config = dict(
    model='contrastive image-text model',
    tokenizer='word',
    encoder_norm='layernorm',
    encoder_conv_stem=True,
    text_encoder_norm_position='sandwich',
    text_encoder_positions='sincos',
    residual_init='scaled_by_depth',
)
Rows from block 8 of the image encoder of a small contrastive image-text model, named by matrix and row number. Rows with one number belong to one neuron. Each number is 128 + 24 x the weight over its row's rms, rounded and kept within 0 to 255. All counts start at 0. Numbers have three digits each. After the name is the row's rms in percent of the matrix's.
After each neuron's rows are labels from the 100 images, of 14976, where the neuron reaches its largest size: "responds to" is what is common among them. Only what is clearly more common there than usual is listed. The data: views of escape-time and Newton fractals. In brackets: how many of the 100, against the usual share in percent.
# u: gMLP up (value half) (encoder.blocks.8.mixer.u.weight, 320x160), inputs 0-159
# v: gMLP up (gate half) (encoder.blocks.8.mixer.v.weight, 320x160), inputs 0-159
# out: gMLP down (encoder.blocks.8.mixer.out.weight, 160x320, transposed), outputs 0-159

u.102 111:123117075118089119154131123193121149127139096177098154174112118147125098167107116104130132136148140117083168118156133142125077141091091157103144110113095120112132115129089098150163114108176134127115142126181124162140122133142149156076111121131093126137114098112128165134110126121119175119112136134117137157191157129128173085106111130164161131106139123109126121111126108125146148138143093149103113135141167144096170124127131103142134134113093143174081128125118152097118100130113122
v.102 093:141150157142160133126085153087163171122082159092107159093148108130166180117159133109106100150126162135084119046127154118134149166165156149120109130149128153159122126150148139118125113133108154129137126155119149115098121106139132137131135132128122143100116099140192105139166075095137079131118133131120102102107116094175109157171146111111139120123099103141132151125117122113152118131097148150153124122138092100109073110100145126130095106156135121126129098140096129114163113138135115
out.102 109:139147181141144124121141146097152139162110179101126147098113122121120149092154135097133118136102154146102097113112124099110177139198152128141087140157136173162118152122128133079119118161095128147157133141122138141118153101128118127138142123123152156104122149156163115112161121128139079131174126140111143070101111115128116149162145108095105117128107116137105145132130133118122071133122150139160131139082105105142091120097126165119111083183162130080114108162079130134132130144132096
responds to: pastel (47 vs 14.2)

u.210 131:162140088164151137146117165117138115113154131147092129137157100129165159133172085162090129084147181130116141145123114164106128174140110135109140148149114140154152126124097085151114138126112146142093110150134141119162114087115119119116110100136123080130176127109139159091103141082126096116152091140134154130106111115126106081148144090119117096157108115128110162160097121104129130134112120088113147131097136103152120131122104181153125133164162146098167153146091133139150101156155091
v.210 129:146166173118091166152184137122137102126133132105140136098045127066166145158146137132130118096121139155137133145102172125150141137121136119137139116127099125169173161156115146098107168142137123096155126103090167113112126130105100112136149080118086174120125138115129141162127115113112130129137144094104191110099113164117132093142099162100140101100153127127120120111139135088146107120124147102111137089133171159093148134123129119147118115157121115124120104153119111112137166134120163
out.210 121:149176149101128134129143133095145092113141148097102095112148146125146162136144152153146113144147129145155128147108182150170147129119168122113090184126121144070141145102136132086081119165128113109127093102110115105121099085138139104177145132100146180125161101146143152130164104112120104133125137136121127147088053109088102140133142130105113136117114134144133161138149092086092119104147179141163168118113114136107133104130085136104151114141114144130143120133159106127118161142137133
responds to: close-up (49 vs 22.1); burning ship (46 vs 9); Mandelbrot set (36 vs 12.1)

u.307 031:127094166114147128111177159095129129090125148113146107135157106150165133142116099144155128124145147167120147095118132084153170132140114157106117144078136137110150151092108103100117092105088159120110098171113133147114133138124116139128115123134113046141123118164118155171110118147128147126143138126160139114130130096140117146091182133134139094163084129142125153134112140154104184144111142104152154137154115125105093106126148122127178118142104118135121159105181121074120091139099129
v.307 057:153172128089135170111119144082139148154136166137114153143119078136113105118116108130116088110112169164107136132150139135111142129102178107102124149095129129125112173105157114151141102106128144126101123140111127120132121117134124127142131117147141094135155116157111104129100102125103102097087136106106130109060187137153110123146129129142106133162103112171137168165125131107178154062089150147126116115103112096148130089133144148144097129133143105153101177102103121087119161137124086
out.307 024:155113128125109153160121136168110133154090147118108127127163158139156108141106166126119158122164151137087143103149098143139110177094162170162129121142144094125143127082131107190130114059165146132127079148100157124159085116146071096095126147121126118123133105114129137125119134122090119119168170129126139108123134137165151117109116129123100145121115096136158123123130076172122143142129105134126134152092078162145108117148124116137130133103122103140092141147086106118094174123151144
responds to: pastel (41 vs 14.2)

u.51 122:177148089128098095115115105153108122118137124121111120119153179167118117143132134148135134169149141089107158098165112164180160133124097145100115148116128121079110112109160116130126137137138118142136115127148103096130128124134176141117112115130146099130134113117133138096139117135112102131070125133132119152087149083165120137165191079140108118141120173119150179102139121111164154115133161162141118133141150057123127114141131108080141138120113183158157134158125149110136103135148093
v.51 138:145121141101125144125141129152134119098116126104095131097167153145219157154082140168144111135144129138118159110109227129143145133129137184102136153146137124075150155153130152097140102142159109110137127129143139118148069143116115145143143120111148116136109132136132156116126117125154132130111133102091133129125087143125089126129137109127133139116098128146150110180145133110101112129074161123125119127171095156091127100147097116157121102123092122141095122107103110098087118125147160
out.51 137:133128087099111124087141101115112147151100154138173145148157124152123092143168100126090136114160152101119166102129117122149100150122133152095158093142124142095132132130088128162145130092123146113142122128146111120135099105141124143081091143136105105149143083105123115124107102084078130099111117116147086116131172146160209096142154114130118099150139120102106164136129113148133185142129110166123123126129163081130131118130171098119124155103102141158153162129164156140153113143145128
responds to: Newton basins of three roots (57 vs 11.1)

u.70 100:148133118112146122146114140108123157060118141154142174137116124161129079150150158136146097182132131139080151103154124122134127179141099103092133122147153116118143110113134118169116146109139176117141089176133095099111102130157085108090134144128149099100122112131167150108122113095146142150118121146150099129132166109142169124103169147145146140123155101087131132131109055147161128146143105142140118094100131111142141111124160126151094134136098138140132144110123140105146112125091064
v.70 058:147078130114162152148161171082143139089094139145132155117141106149174133114139152163120110136144171152111154127092174104074132171117135142128156102129087138134128132160103118119113107111141144089146081155127123126129128135147110130120138108129149111103154108151158163136097105079122117095123165119127136114103127183133141116158132115122100138097119123116117155170108095093137135171110128136125146169113156158104090146134089176182112070111114123146097151118130136134127138130140123
out.70 076:138096182132100150149137127139144116138137104148107120104157134141132181141090074128090128173108125150110122133118138132168173117151134157132098157122113122135097136137105135065110098143181091166122135130137161125163118119131163139113130106118093124125119120138125161132148143149130075134126138150127135137132097105136111157164160099138140121109062118147131104162133130083157086141093128156154108145134111117102121103106088107132130099162126130129067114187120119126127094123156159
responds to: vivid (43 vs 14.4); Newton basins of five roots (32 vs 12.9)

u.266 118:166128124099161137110144156105139146117096146125142141114129121163184110164146136174116144121156170097104177132095178110165104178123166172085139123122124130124127148098127111126133119109108133099131070129145092126156107116154100141131122125139125109108169127146130169128093129088131131109137106108135119114145120161154170071148170118130093096126118134126097151099117088137095141139138152153121163164119142083100084112157143143100128113098117135150143125107115138099147134158155106
v.266 118:149147131124098186128148120138155114121168120133079123111124129112128141112133134149114112118104144183123181123133162120154143132107150090131149109130094123155113139153118143149131154133152131097125127122120139140083135132146078136142142059102127110105151138104125144075114117082145125134154132134112156165136150106159129130159122118116114127132107136100165101125107158098192144118093140123111136084126127142107152110146078164181095095130156170141112096134083102101111142099170105
out.266 119:147126133140132118130099160124114171170130141116174142113078160128102138103142132114132142166146156124128159127118144117088112142139158126129109106139159126153126129107145133134134097126110139094122118112124113168146145155128088123152160133124108128114145143151104133179132131166137125120219117101141140090138138159119146117108067161102085116115134069104087138114125117145117125133095137078146146158107102163131090099141130148113134134114146070113153111138103118164157142156089075
responds to: close-up (52 vs 22.1)

u.312 067:183101081128165136129129155129122168066103144132111130123151128111168126153172087138115133140151172115100176127120165102126146134116093140098113087127110122128116112118107112128128114115099161082113098132158105135133109131173115163126117120139108132134160104123139150105146111120119129105140145106144141136147144092146162120161149106149066073140098153118127141133107110123141181121135129170136155146134112074097139102163119113134126130110124145146126166110122167077146124149158079
v.312 074:167139106129179168145168135099135123118141157114082136116112104107126145120136108131112128118145176127128185090126155118122144147119174116098122097140094156146105143107135135143158107107114158100121123135113132124095110132153122120124102079159113128141169120118102109116123112133117135087133151127135166111099174118163133105147152151104116096148102178135137149109119156099187166077065148152105150090122107113134136091136119142135115128127099106177116130100086144103135101121138089
out.312 048:081096128135122119116139114157142122127108127136143149136098174129131114082112165102131111095125126139104109085145141105104125158131129127130121098165123116185190108132171139123146152130115124127134125125142135144110166171137134141115131151127171161119077150100143107130117125171145193133170149113110133113125157146136102105100046137095124127137155156082134101107143137151101120137103128113104114143128114188109132129145116166158119086114138106107123134124064097155134131133157128
responds to: pastel (38 vs 14.2); Mandelbrot set (30 vs 12.1)

u.204 114:134146150121130142093144122121134144168126143085099123110122124127134146104106089120125120115114134123127139141108145132127167113128170139135099131116084154102096215106115135084149104113134095142116144133113153134150141115138144140133124108149106163176158118134111122171123093146085097122111142116112154103136119102127130160139128123144099112131087132204131134165132131118149146085117171157138143153145107099122138104148149082112123116111135117172076124125131171081079148122185162
v.204 110:127136157100111156150118137110109127094143102101084124130166133162154160151126145111162101126117127169097144122126187133133107140117139131125151127174145116174144146137119155146100136137167129123137101120148113118121089144120074129143151096109137087127122120107121159113111107086179159144110126107113134147149110111135122139103170111114126173119143097120151104184121094129139133106120113099121126151159143168089170083151064144184092117106115132152076103132127097129113136120106125
out.204 121:170177115137164133134092150143119139159133128128115117093171104145156133149167137119121145081150143126124151159085144158088089121119132155117184117134155171180113113157130146113133080140125117087120098103174149135156108119132121127147130099122123121136142140119110158109124164116120139089143118132130172103137110164121106084151126106092093136086126118125094156089146134084126110142104152100117108166119104127117101108107104159096154153140124142110170125155079127129128107161118095
responds to: vivid (42 vs 14.4)

u.222 143:126179103127102113089128106179119131147112139148171131153149143148078091107125171128155175167126109094125121110166081135130115115123091125134119116102133134114114065108118125136143129127078097142143141114148063128106151147119136126103103160149170087144116143114114107099141147158125135134130115121161104111111159100133134151135147130153118123144133172083122151081114133148119119143149134144126107165126157113153137156136177113059138130114122148130143107135158163160160132118124087
v.222 115:122130114136116120102122114186132125157114157142148127132150102147083101103103153128148163158122139097109125118140102122122124109124102133125103119113122161105100097061116109111156125118090089152121140135139098138113167127163156144112111161162167095135135142127120103144119126155123136120088131141167098108137151078137152157167137126158092134148103157130108155108117129131124135109150169177107134186128137091162134156129161101061127129102132160158107128103169188110130136114159130
out.222 154:129162108141149138133123143158122137096144117124129103135089103097143115134129218158160141099145134155123130132138111138079113136089134071153151155115158142123178073132148114150109157119080119120134096131133096090096121115107070081179135131120151106116112128139126151134119128094149170148150140121108114144141104140093119120104131177136128137125161116122123144123116106131121130137159155094131130086102112186142155149112104170165141148127117147125147119100123097144077133140113122
responds to: Newton basins of three roots (55 vs 11.1); Newton basins of five roots (32 vs 12.9)

u.112 101:128098147153177159107115139098148113124112138121125132108129099098129114113107107104082122107126154127105115094127114092082139156114152118135154096141106158198099124137133116137126114091129140118139109156145161114144151142165121126125131092143124126135135143138129111115144087138160127115131135137160203116134180165137096153154141117129055123149113126141155116131115140119139132082101133113124140174137107130147127105124112152111073137112156099188120179122096125151180131102156093
v.112 081:137174137075123140129102131083124113118082125122171094131158159147158141116139136148112081106136137164140139108133182150141088132103142124166130083123110136145137150143127135146122125092125160070148111173115091145105162155138115139146145117107116105101135100150125120141085098074132154134175142126134161116103152143144144143124105112128095135126131090127167122140122122147116130154113137084125139150141138154118124149164118099170088134108149106144092149090152091115144183098094116
out.112 098:128133131102143111120117086112139104157077160149163089114134127170153128104139107152128095139123127126172140112121138124125120117157123155160123106129101128057100121141141146110142098093135161109163126171155115133177126126129125150097155145087120151105126109106148144118116130070131097135138122136114082099100119146151141170155120117088170143139121126103173124141140170137104137191095141150143123132140082128128083141136085112167113133117161131131152142151143074142135145086117146
responds to: pastel (71 vs 14.2); burning ship (26 vs 9)

u.188 026:113133133104195127089142164107142188147139116109127169166111111184085156130104130096140123111111160140100154090123129077136142099124125109102138148202130153129127144118103124160091131123104106131084103123138121124119157139141111103108111114162144158138105127138162153115159111144143115156131098156157133145169146124152135131127130101102093110177126073127148142138128105146127107120127111096128103126117156140129092072119122123142107135121173132147150142149107160155094156150108100
v.188 056:155149123101133166126141139060145131104137169141094141134133103150108094131098109137117102108134180166124139113148125125138137147103180108115129147113145157151107148106157114129152124098125128125123124146109131130128110109134105100137126104141146090119183131159103105140104128110105103104104143132124151113088179138164117144161165136162113153157104122141129159148115106122209163069100130149110148104103142085144137091148148161189112119117123136144113156098116128085134133124151096
out.188 014:145125131071129094134148102145100154138097146106123131097142097155143140138116139120189136167110095109124168119115157132131136132155153181132105171111140122074101123095077149117134109138137114115152114142197119131156145117129171134115113144103122141109123105110110142130107103173135129132148132124119053123121093108165139139142119074099132117104133198154125144145148116140160090119144103137140134122133082126096110127153105086129163158129113118153115095133151143116127125150110157
responds to: pastel (40 vs 14.2); Mandelbrot set (35 vs 12.1)

u.187 084:151183118090106146122124150128150153106152136118070165124167136131181134151132107136112139099162169144116140127152136115134116141122132144070168189105158112080129121146128125138156090142133123123099126121147130122159091134093101130123135112160109114172131145139120142092160138133122144100079127089079124153132132174134102102102093127131113125145134082143133155133109104120120160097131132143144122102115110133104113088151122165170147103133065144135141113132097128105098098148091113
v.187 091:138138154097140162104169126095145127110125141106089152110090139137164140128067148156122100116122141126112132130117190131185136144135195155108155127128126117116134177124123141124141128132175135116132125145102167116142101113106081139150148084121100126129134119151145121101128099097140124141107148097091165125097118154151111123119163100128099143138115097143156133173137125115141141107107134114121135085137116135136138095167124128200094112119110114146099138095119121045123143113127152
out.187 083:116120127146154126144192126121125104142103142135113124135131143123169176120109109171132137111111125105130113120081119088128187127152101163126123148121113150114075131102105113057134091163154149158128147146076170099142142126145169105083125134136146150122152124128138126169139112153130100118108167145131131110117103168118124125128087136133151077129098142181116116133136141108134112130131102154096157080129143106142116163123126147177127092150099102123092129102110140123140098109129175
responds to: Newton basins of three roots (35 vs 11.1)

u.283 094:130093111123128147150117129130138148091134110157121149131116106170175138188111107125118112121143116125097155128145185101135087184113121130098170113113111113080109092122109108146123117103168175104104108178140123117140113145166118161087144119111101120111116099101162160133118102106162167146105122151144115167172131156137149127099128118148130100133099147115192089140102106141141135129129105118116126121146148117099141124123108114159084126112107148184121144112154131096125109104087142
v.283 089:119191115094122155143133103118108095146166133143154100161147130087140137128147131194152147143135133159153172159085158138152109099087162104155130128076106126142125169112074125132131115123140137088130093116120097130117124123137144098139125102121098127130174137139104154097076162119116152101141115130133164148136110149078137105140147121107109090135121100132128140166123154119128159109127139089082175091129148148133148128147119129159149161099140117132119125097139107074125163115128134
out.283 084:116158154129150118151077133094122121150140096157166079129167136128122143119152102146137134147099067124150113132135144133103120090110156121170137130103147114130105118131166137132125094113118128129102154138103115136131153182126145115156170140114137144105117138145115126111105131153153108170174114154171112168135114123112113198132078140122114131119156112124140051124118150157121097143122128125133114161151132127156106125111084131109127125121165130138157120118103085149091141071075110
responds to: earthy (100 vs 14.2)

u.181 077:143126136151155106158135148123139134099106130154107141123101107133183160186141106164123131118146122079086157137151151117145129169135109194078149153140123141112129074134121106126106112108151138138111108171125144093156097109141158156075126121134112151105131095114154173153139110122131094144102108151151134122115117149159128099128105120128155072119101159154138125098123119109143109185114112126139132113093157084115095144109151135171121118140101140136173134147135161126135083135153138
v.181 082:170121149130129156136169145125134118118136124113065142131072132107138154122067179147122122144137156169099198112109158148175146161111165118110130092144113143168111166120114131128123144117154132114114105137122151128098132132113110123128122073125117135129154104156136151102109093075132131129137150119125174131122136126144157121142180117128112136100115110127143133142117117101187133103100125074117142080122126166119148122150114121149098120121096114157105129123116122061165123145107123
out.181 081:122140144118124119147095129106136109121138131124106111125109182149140143076083110173133101154137138151139148131151151137151107135138159126132128147097129113107121169107109126144156103126165140121093155160123137153138161159105120127128154116131122154132174128136133096129108128143132107127170141132100155134143110158131112135079059153155149147130124131118162102073115165146119140127129137116087155074142072176130079113153124152187113088113134094133138104073081117105138135113105128
responds to: Mandelbrot set (56 vs 12.1); dark (43 vs 14.4)

u.250 033:104167124112134116149121135115123137084096129120116129158116161104160137127120138091137094110132097098114110164141136140169112109115127148116123131074114123134114099138113061126121127106127159103111139118096145122089142138109171157112118121088066143148148126139144127161162102136088124103116117100093112148122139140161117098120116121100124162175159107126156105131130104136128099114116117178092145107174163197116074153145141085164118121099134114108133103088153132126142140156128162
v.250 066:145155128078136154126138137104132157128154164124104159131106079125098122133106112123103096106104173152137128130173146130102139118116181093113119136095114134100115159130148117167148129091131168118110124140112141120123129103142137136148118118137117107140184117152124120123115107131094109087115130117116149128088171139166104134147129138142097117157092115159147142173114110117179165088092132162137113111089096099144137120139144137133103132130152124147124175104106145053075156114161090
out.250 024:101172190114159150137138131102157118116165132116048129134118083162121114148111119126179120112101097166109112149108149126125127093125162084125141129130111110110116136119103107138117147120154106122108119137122146104135130128101104113149132106151109175143141117109149136155100120097135131149133116139112167132129101105105092155136173131156140142146151103111140133122100116115123095119161154115156126147087124100126119082100145105103107127127164191137144094143099165104104208119163129
responds to: pastel (78 vs 14.2)

u.83 111:102126165143149127119090164154141173094114125133143165105069114135125138144100122123126085144106122078122126115173142112095126162149130136116148119134141131107136120139145130131140125125147134140114145178096170095143119131162129115127159152133142126111109123117179115129143061145159094136065104127143092138142131112181121152152135156148131151147114090136153119113119105146155097118100114164105102158131079119176104116081154095086084131140136126145133142118152140113146135111149181
v.83 102:089100137148107150156119130138130152094161100126080136098075133112143135151136095113083102124104104118124124155130179096102135125122147113121136105161135111119151123164148146140113168155139154138133143115113143150135123155141108147150153104099130101107117144110157165128134104107153133155119109137130137146159124096164102140154129133124126131136099129111140098154141132132155116131069121156141118163144119152113162121133085107175109107143191173119091101132109116124069154100215149
out.83 108:140138131121128136110105170084166169124159095159138169148127139173123144140162085122101098077111119133096110129112145106108118156150132115111157118165125100156109142165141128124141102110165174147091151164128163148139097145137133127105136093160117097121103129122129140123136130082156125126131093162139150137148124120151081149098134115149145127138121104136130084156119162108150073139106111086112085135138155108138146101091123178155087113154139136149135158134067135126115117120087136
responds to: vivid (93 vs 14.4); tricorn (50 vs 11.1)

u.29 114:115122126121102134084146124143105155121119156101096144107090089152090107114115192089165148135125141109106117127160093117119085172128117115121160129175176132190089061134119143173137115126112111117162137124167114124091136120115075128115156124123149111138114132093126114125148117134152132134145122099131134108166159147148162119092146157142120167150157110079133135107117133143134152118161085112129099126119155145127136113162125153124110124113130134136151118141128147182174138131088100
v.29 098:117082096128086138108138142112119143080131095117079166121106169139132117131094125088126141147104126119120124135149132092115117181114113114091181130191138107126125113156130148153134127126148131144133151127157126146158099166118093129115135138132160102153107126119129148080116111142171158137110130107115136145173138125156125115092118121130125177140142129081136091139128134132146136103124075176119102129136120158116167094154061158206112106111123138137114118140101113159133142123135111
out.29 128:141076148154137100129128106163134151114136099166151143128113084167107080150110095156135145165106121113116111127133124095099150123141096133109150125125132111095104125166114131099133107125167106146134175134166122126171097141128140135090125115139152105115084145118109151115097126168130096120091098145153116131132163145142122152175158131153159102133085169115112105111142154126153096166130109169155078159133131083116126137114175136119112108143133131121100120145080157151106099102173143
responds to: Newton basins of three roots (33 vs 11.1); dark (32 vs 14.4)

u.236 132:121176146108110157141130136084145107131155110119102124129139147123192135152142125135148106070125128179124123128127143147138123126102139119129180152137124131153156171149103144156113129131181124108129104119117156108120126127092091093141144086119109133142127126114117125106115108111153160148121110119075171157112108145120102114114139120136140160119204077137145128166124122111129123090140126106123126099134149165101147083133081170198116116144131136130109110144077103127124135131084161
v.236 139:142148165107118132130117143121129131123118114105087121098153132151166137149103132154154112125124129171085162122109178144161119137132140166137142136136153123150140171153112150129118109153168119112133112134120135137138112143103092141149157078112126083131125112164144147080120089064150127149135122108083158120130086119143105154143180086129114180112116064119143116186129118121139113117095124099147113133150131164105124096151093126163102108135124137137084090130102103083117153129114131
out.236 143:086093155161176170130182132133142118154130116140100112092126125154160134138067171124107138063089108114138105132114115139088132090109138137157183122100112142176099085143139129064150119144129087110114137114121174135133150144151134113155134113118151143135127126154112107155131130128140152121108153134125136111107115198133113127177064113139110138110157111151112105125136134074115101142109120115102107140151124152123110156113112144157132127125150114113153110123116105132148140122137159
responds to: Newton basins of three roots (59 vs 11.1); cool (36 vs 14.1)

u.43 099:126151126123104141177147127166143119148111103164148119141141116135155150124103115173129108128166136157103186126127143146148096143093124120119135095134071178152124134132093110124112130071169132136123073162126121107134142133158127129101131108115118122104151069120130172119072104105111155135130159157123181132147167138130162109134134128122110115111085104102156100133108115089166143118103166118110133161112177135120157120117100165168111122129119124179101163134127117119112114111132138
v.43 089:111117127146163123142091126150115133116133134095117125092096149098138164144089079131114136172089124086140120140142128139133161120152157148135104157099171122111135140131141131095124120165097110141136164128120147126135121143119150131139127174121138146132119153118119096118162127176131069125122124118138135141149086089135086150163136095112128111124093132169123134132151133138110110113093125156130110149154047128134082112112153059053157141144141098114133098137118129132160128114174150
out.43 088:148152133122112086156071118151083138119133137126147101145158131118077115126171088122184126205132120136120123115148116118112147131147116121130089173162192108117145148123135138161104103148113125132143121136126109116145108133110134105141165175123153111120109142128118128095135130202166086148159101132139098128132128083109089176116134138100143144133112142124127132153146123181125113090150110149159119132113103122137134098126132126087125127157116112104083109119105132178119126122121095
responds to: vivid (77 vs 14.4)

u.182 116:112143171100139119147120144125131146082116134149146155132110132157119066146116141156171072170112157132093155119098159100152114161113141146100136120120146119081139189127114083126142116101194163103130090163117119114152104138160115114129132134141134124117142104155170147106120094128143163128067121127116108141140143137125162114133150141160129148120152093115121149130110075138146130146138107190123140122130116128126104125135152093156095122130117145148099123094121147066113141115157121
v.182 125:114162134123164119164108112111117108087121123147181105123128113089157156180171096197129115140126111151147184119113198104107127113106121147124113133126146129108153129147136133135090145104111163080154085150110086108159089151160146118128140131102124122111108108129142171086094122114138132144128087141148110152124123119093118140158138132105141079125099131130161107197135116148147141147096148129140159120135129116104135151131112105163138163124122127148121140106135104100097136110151152
out.182 115:155129169152139115124099172114164132159167116153117123158094155129113154105129096107104124131120156134126123168101101136111161095143142122141112146127125119143119167135130094097124101129162103157096133112099167151146143133122166092135136078157129169114144156152092119156154153187135084114145114169147184121141124124102088139128092121148112144097133106163084117145123151089105092118103139085149137152103136120160111091100123139090116114143144087120134142146082134127108108139099124
responds to: vivid (41 vs 14.4); tricorn (29 vs 11.1)

u.278 119:133108116128124203111171163109146143106153121138118156159131078132147104124167121118097174111140146165114129098097117084081113156114148098111147102152113124117131086118117087151127160092106155135117112110135146119125118101178054115110105101174129118147108142131112139109144131118157139116131110136157114127126148176148154093115135158154104109154147159119102119184080116126137140129143131131138155140101128113147166134102106176153103118092126141140140154154104143149106138133144113
v.278 094:132141137164125098123126112134098102091117127119098119129076132067150143177080081150147143151138127137126166103148110149109179125120070154118129168127147121111125170149131133107130090134181105129135145128130132118181097125095143107114147133129139162164122135107114111128138092169147124132098147100102176137106128145084102129111091143138153104118116122170145150139152142120127148070121121143135148083150125141127150112150132122147128148127078083145084129134103120157146090115134147
out.278 103:169135096105112093126110091137069149125113117083099131092165154143149128179157129130138159134149128127116142121153122152111087147121105146108159163164174134122147142162126174174095100141108129109168112138163085088149077114105076141133135151092154096153085116105118164126117112110107127140111115095099122108113135119131153115115139112090117116140130114147152168169163099163120159135142155134166091133140156109104128120152113139117151169126094124130130128139137121151098127132127125
responds to: Newton basins of three roots (44 vs 11.1)

u.4 142:134111133118104111149136109123141119131129094131125112098136150130157161132119170127117127124175105118118152167140175168152103131113136129119127108130091157106112094128136152106080121093160122149103107151146119113149124142130118167102145105090118150133140069140132196139101109114093153162112157146120137101119161151114164111096107131101115133087118143121167101087146124100124124148125151126159122151103152144108150148153091164152132107087127143178152194157177114124091100138117154
v.4 130:124133129116144127112074145088111160110143127115131140144140146140107095140145086099125129135098115121141106081122107114129142103135105130135143154131177082132174150146159153155169133163089115118134168080127149141122115141099127098181107149157115120148098193128108078131166118137132143111116117103113118162143104103137086140103151121157159142151185126135078145137152126150111131123131104146107104134181093116118119077108163086116132155145103118113109091119109132128145149151119108
out.4 149:138100146142108102160113141132119124144106089145159077130121146147133123110103114140130111163148099153125135149159092169111142098104103114157102118154115156118116122140136151102073118088138102164119098167118103099143152144120135139113145136085148144125116100152123160136105092126119133196138144169124130100097156121112149156140118144119111130069138093126138099131147112111138107164127174142201139142096137146157155141138073144134122123123129122140118156187173092135110112127099109
responds to: vivid (54 vs 14.4)

u.291 105:103111118104103149132096144136150139085147115164127166154114137146129120162111129119133114151122118092096150148146168103142083189105114117103134124115126119076130104102116106154135137097144178119119132160128118129135103132188124143096149142127112105130119108101165157110119103119166154140079099145147095177185142118143160135106136136150133142159119148098170102123093098156148139117131108158086124137146116134132146129125126086142085127099118165176109136094164161104140149109128161
v.291 086:137189128110097162150139124111146113144165104163170102162151121111128111133170123157127130126116123190155153146097150117126106113075121066145135103095075120148117139144095121148124136123133130081123110108149109127118117136169103110122142085112103119131137140111106171097094161084118161121155109140133174147138146151088158129171133170126121082146153132089132104127127163114155149138132150115121148141131162119095181133139098149134122145117159158123124141129133102120118170118130111
out.291 101:131136139137146098144084137115116122148147094155146098122187142139129157132142071168125126163097078106139136134134160129120160113122141143137126144107157107106101126133142129117128080145153138146096159135110125134157134172133202127132171140116138135100129135134124134101117140178162087164149111161169114174141113111128093182141076108116127089120104127127140051117133153150150103136084111135126105141163118101139117128122098122126132123126141123130137121109102110139097097079122113
responds to: earthy (43 vs 14.2); tricorn (32 vs 11.1)

u.253 114:088088129142101093138150099109115136132099093152127141153130113172152106129140105085144124119120152129111114116157111122120130163133077147129147132167105148138130118136076128160134103124180129140138128140157147143172123102106103150059132131134132107129103132091135145166104141124150156122124132133105123121155145160137146097085121107148187146136164109123141102141116101140098175157171084109108112133133174145095120133129095183173105121124125114120108144148114125167148080113089143
v.253 119:129139148133129148156144130089110095118119115098150099111141149094189153135149108145116105108125122163169113138112157134130134119125160141171108111086123115137175160160106150134105139140120156081132113124134121147114156133097109135156142116107088146139134131150132134125122118125102150132195137096102180126093096180111109111121136092101126093116142110132113122181144132130088125170147099085127144086145127166097119129148101109179143136150148095099109119119118086090140173139094135
out.253 124:115143134114142167148126138113112103124141157107128110141172136116141159130126171114109106127120132146175130127106152156098114125101136120168095089163129139118170114093114128142113136136085167086127087119110123146097127131160134113169127149114117154134166096130125126103166118125132167136165136123148143138116103115097136118111131132098088129115141107114145152170121099137080165122131145110101171128135090168109170140155083089115144169097144118125124144079203099105141167138110095
responds to: close-up (58 vs 22.1); earthy (46 vs 14.2); Newton basins of five roots (35 vs 12.9)

u.47 112:121096103172140148136106149135122142090133139105073159138093070109102085103110172089142129151120179124110103092144103123087127164121103096117135148125141137145144097105134114145143151127104119124131119127136152124140138101148084125150124113155148149130129154115138108166146116170154155109116135088135137131123135139097115141121110169172112196159176151133121167112080085135076166095175109115108143145106117143139116129132141132086107125115113122130113133123136172141152145156121108
v.47 104:177154111124148138088143122184136130103132142100104160095083132058143137149083134153120150154132147092120197124150185129160134154127162153077123121110139125098118137140169139109145135130115116091140149116135119127136085130106119145137126102120112134130129135146139108116147135128142095110130124093102141126100127129157118118191139112119121123129061146132156137108144146107158131107037164111143117099137107116111127118153170107106130114138103150124138111133113117088135117126160117
out.47 109:143112145156100122116123142143140139129132112107099177121118144116080153126106106104100145216129158106090120121113131128169154134161142133104104112147123113130099162137124138094117131143165119149125142107125127139141117119135153133115099101143122145138134132144131104120184127164123080103101135122166174115118152090123105127162179094137111163114116098151109147138135131091140103082100129150157141146135140104124152116133150075030109117120139111129104141160117156113168108155128123
responds to: close-up (48 vs 22.1); Newton basins of three roots (43 vs 11.1); cool (40 vs 14.1)

u.54 109:108109118097110123117124137109138160091094119145148126154107141187136099139123139108136113113120116122136122084153107094123099165125094108103175120174124124138136093140108111168156116093148137130122133165139133138145105136121078124082157149161129141158111110101148128121106084102158178149123135130103106142176146144162163096091128143170165159156173129080133109108098122147137131150141100179099134094127127146154143113134106133190076113103137133141130124110133112135161142124117155
v.54 098:119162164138131152127164137098134106103093126115131110120164116110196172133133121170126113109114127166169102108106164143140131115131155155158113139077113142117160165150099144110110153138131136113133099138083140108121129110105115116151119124125111103147129133157147129132146110094113114133139139108114152143084075148110098135125155106122116127100146096163126141217121115104110133154158131101131135099134170161129120153124101109200131124149126103109105136117151089084119164120109166
out.54 103:124190122130113140158145160154118119132169135123132132114174117101100138153160165118124140140106130124115103162107158147097117121117124119143113119151142145158142095126094132143090143162109124095129087097136109134087104140146124076155140126132169122107143134135113158085137168136157185129178118129144150121108118097077117089120126132106082132081148124100128123124138125119097123100133147101113147136134152145108182153122097154079137148140139158085117140094123112145098155156128064
responds to: pastel (37 vs 14.2); quartic Julia set (27 vs 11.2)